From a checkpoint of a small sound classifier: 21.1 epochs.
Rows from block 14, named by matrix and row number. Rows with one number belong to one channel. Each number is 128 + 32 x the weight over its row's rms, rounded and kept within 0 to 255. All counts start at 0. Numbers have three digits each. After the name is the row's rms in percent of the matrix's.
# convs0: first width-5 conv (model.blocks.14.convs.0.weight, 192x192x5), inputs 168-191, a 5 kernel for each
# convs1: second width-5 conv (model.blocks.14.convs.1.weight, 192x192x5, transposed), outputs 168-191, a 5 kernel for each
convs0.173 105:089113092108117128165166154152111082103132147152132116114126139123115116129091086095096120129104118128151133097098153209154131143151138082109101123182132134136058075101092075079077107103113162181132091079089103067110140142141095118131123113144158168154156168159148144114073097102116132087088088101100142168165163166114118145124094089113102064069119129119110120
convs1.173 094:130124115146154157170170149133101105130134139076075080092102067094142142144112090107128122099058051057070111129154144131060077096099091144147132131135063081088103116157162153164212158147159160172081092100123150126127126116114129118123134164094078105146175191183156134136086077103139150151159150150124180170160148139149149142140163153142150150115177171169160158
convs0.174 098:114106134177133097146129146125140133135130125136125102100148092123162181127097078117155122183156081086052104185178146169174148128138053106124123140111164138113125138111106114137049071142163180159119125141154173118126129116120034073070091102141155154145154136109132126142111091134134062099122151121144139114133165108128110126135163141122100134115056080093145121
convs1.174 098:135130098079072163141093100135113128115125108143123095091093130181195184191132144135142171142120103165117174185194134132117154143161201215197185173134147121150131094118117146151149152181203204173114075090090064184144134158133125146111112125106113119108081150112116113119112137137122139126141129139148120158172160145101160186185166134148142183192128130122140160
convs0.175 093:105116116084146092145169176196151112103084106089096105093072122144137136221119092081114155139126118123090129119094103140108095118122137120101106153170141174167136101118108132138144154120094121192132141128093069113124131149137143139123113091171165177150147100158156103039112077060123160172148111115117106135106097124137161145121103074117114085135102119128142173
convs1.175 097:151124102080078145175168163153087115119135096123118130145139125093138152145136114125106056128094099122152143132105100100173135117119077175175162122080138113125149176110124127126125147156139149189138127099100110133132153123097083080117125153082082089066043104087077074058140131119081037060038071093029148149178143114152140113117137129120123100057117143186168161
convs0.176 097:102096100101133101084059076126100158178127106125142171143126092075086163120088087099161118144182188168110123160176152141098128141144098100105118135144100101086093111129146131135121085091104109108128148130127087169167163169169111115121111132163173177145151115099088075047118101132158175099111102091082194200160172166140158167181193160180183187159137112113102086
convs1.176 095:139137144134146129131143135136189225254245221076112154166152168137124109139123135128149159150158177163131105080067091103136132140141109112131144141134034013031048095122124133170179151122116103105111116114084057101102135151155128132128117114182151172194215117083087108136099117150170172085085088109129145154161146158114116121115128155152169159148089112119130128
convs0.177 102:108141133150136078114152184129131161097028074085121113024075102111110170173095090116143132086128135136174140145125137156146141129117130096100153165121128094088123118108132168197196150168141138122088106138166184155126092044070137148147139056173172149131147139132085123150077102143145142129132138167137176131113157142123108115136149149124075106117130129144185137
convs1.177 101:129097118081065169143091082099095134103110147120134159118083101092165144060183155123116142122093130109132118136120104103136143137136089150136114115129139160165154119125104120138148097083094097095150168149169185191112091091125116119116130137135115101064073115129122160135104114080073065126121120127116129094103072070102150166159172069078129186196108119151179153
convs0.178 103:064129141134118124158136112079128161163142128122135138137081133122109112117107079092122103092119108108121089140172159134109144127162164158156142152175170157165100084102120134162146140101102084095087114171156141126090099150148063054098146135066093151160175094154204155058158147131087050113132125127130156144122142166127137162196230093068041056085140103123125122
convs1.178 099:130155172159167155157142123132109142167147172136170181161116071131141127098140136113091091112068096122156109113110134147086074096111100106134156171146136172174173175135145136142168114107129162162094101146194188149164165160162119119097099091160142142171158233251230216176114092093125151179173159123089149126117114128143103104158197054080107129123111163183183185
convs0.179 100:109142137083079152150144102088091102089107157175135075077133136149163133121157133125121094077077118098142115111104122122045075118143138177152092044020141162135126140126110093068100146131141090111115163152105113090082107164206133156171181177097110091070090101132131133137066071078097093150154151124076108097110139133081101103094136189137131113125185170108106116
convs1.179 104:138103108137113136116126144124126120102085064119106100115061139105096140143171160139146145126126100080063127122117097108151108126096142098098094100117174158136140143157139122123126117120107115110158126090101086145145148142166130139127122133169136137152105130154132101122130119105120137155166158132143120147154123111177199208198132109184186167172135151170175138
convs0.180 104:053101126123092124111127116116138141116092078134140154128076083107112101131102123151155155152153148182179128177145156150141120082096126167186193184164124101126123116145149137125137075166153102063096094134154117123138153179169124137137136127129134135153147040065074084134061041084082094171125104127103109118118095134128082083079058127105121124107112135152143123
convs1.180 105:075086096102117071120138126123120122112114114091078061090112119131151134113109069049056085131118121105114097101115105110139141130115102108101098087065107114125107092073101101119118136124139162149131125137144138145144145139144117138144143151038062084078071090100091116170180164133106097134135153155153130128136149122114098119140171144127100118160031019036077128
convs0.181 100:144142134161179115115117107131175194155166135142142117095106070079083125104076097112145152166135130157152178162167175153110109112102123145130169201187105126112136148100091099134131133151153170168141125148142158075105144152131116128128110101155153144160173125137115096112090125153144136134146138121164123104098132134098138170177138113134106139133065114121126129
convs1.181 099:128116163191148118107090069083109133184158127131129144137114151141146143151122130104077146161112119104095099104120115121143157198189125172121115121120126112121124112023036068112131123110087091106150145139162159081073094102117154154132142170148127128124140123116113126093140117099084077111116108125093102117117109100110113101102117158119073109121105069127180213
convs0.182 106:182164140138132222200176158154158162154145131133122134148153161148151138094158150140107095110143144139124171144136117116129134128107109117128151170194106123114108092140142144123085139134132130122165147123120113092107106092085124132134138129163153139133119141128148156130152148133141155124119116133149149146148133131080107123119129142141156154137147143144167169
convs1.182 098:128135129131135184192203200166115121108096097155181178170161046066086095115127135153150155149124111120113139136134144171135135144153154130125134128130130131123111115138124125129135126117125135160141132129122120132132144145142143140150142135164149143144122145149144138132086086087081074160160152160129158184192212214171179168157150112126140133116163180185184182
convs0.183 099:194187129084094202180176152151090116110105134081096114116129144152143148167129094093117153044082092084095126167138088096130123123120116136131138132154133133156145166136120116142149152143092082132132131133109079125117136149160176151145138146135142125104096085090107094100124115104065062172140129105087088076104127140116149159148102129144132101141146142150153174
convs1.183 098:093122111120135118148173179187169160118059026096115112090086124111131110086122140150140116142114124097081181183180194202193157121071038149153159145149167166178168154146149151154131102102062068072159131108093093162153135117133141151167173171107130126114097071094119139130139127112106089188166135115104132133207199159095111135127138160165148130136057128188171147
convs0.184 097:132096114128136155102144152137169147124142151177148146133145175145120075073147157168149131142115139168183119125122068062156157141125142102089119148169097093133154139102113127134119105139177174161139110114145145157138110113128131118110073064131130143150127105113108099090117153166149136076095114125153188169120124159062116142142144136139140131122111109155169177
convs1.184 102:080073055056098129133116110120130118136154183154153142125132124111118127172165153146156146120104104093095138134151156160147155162158160162155148126073138146155147130129108109117111135166151130126067068104138135142142152165141110134143151172093051049056078156139149158152085086090093102122112112127120098125147157131119115091084126113141156149173165164153128127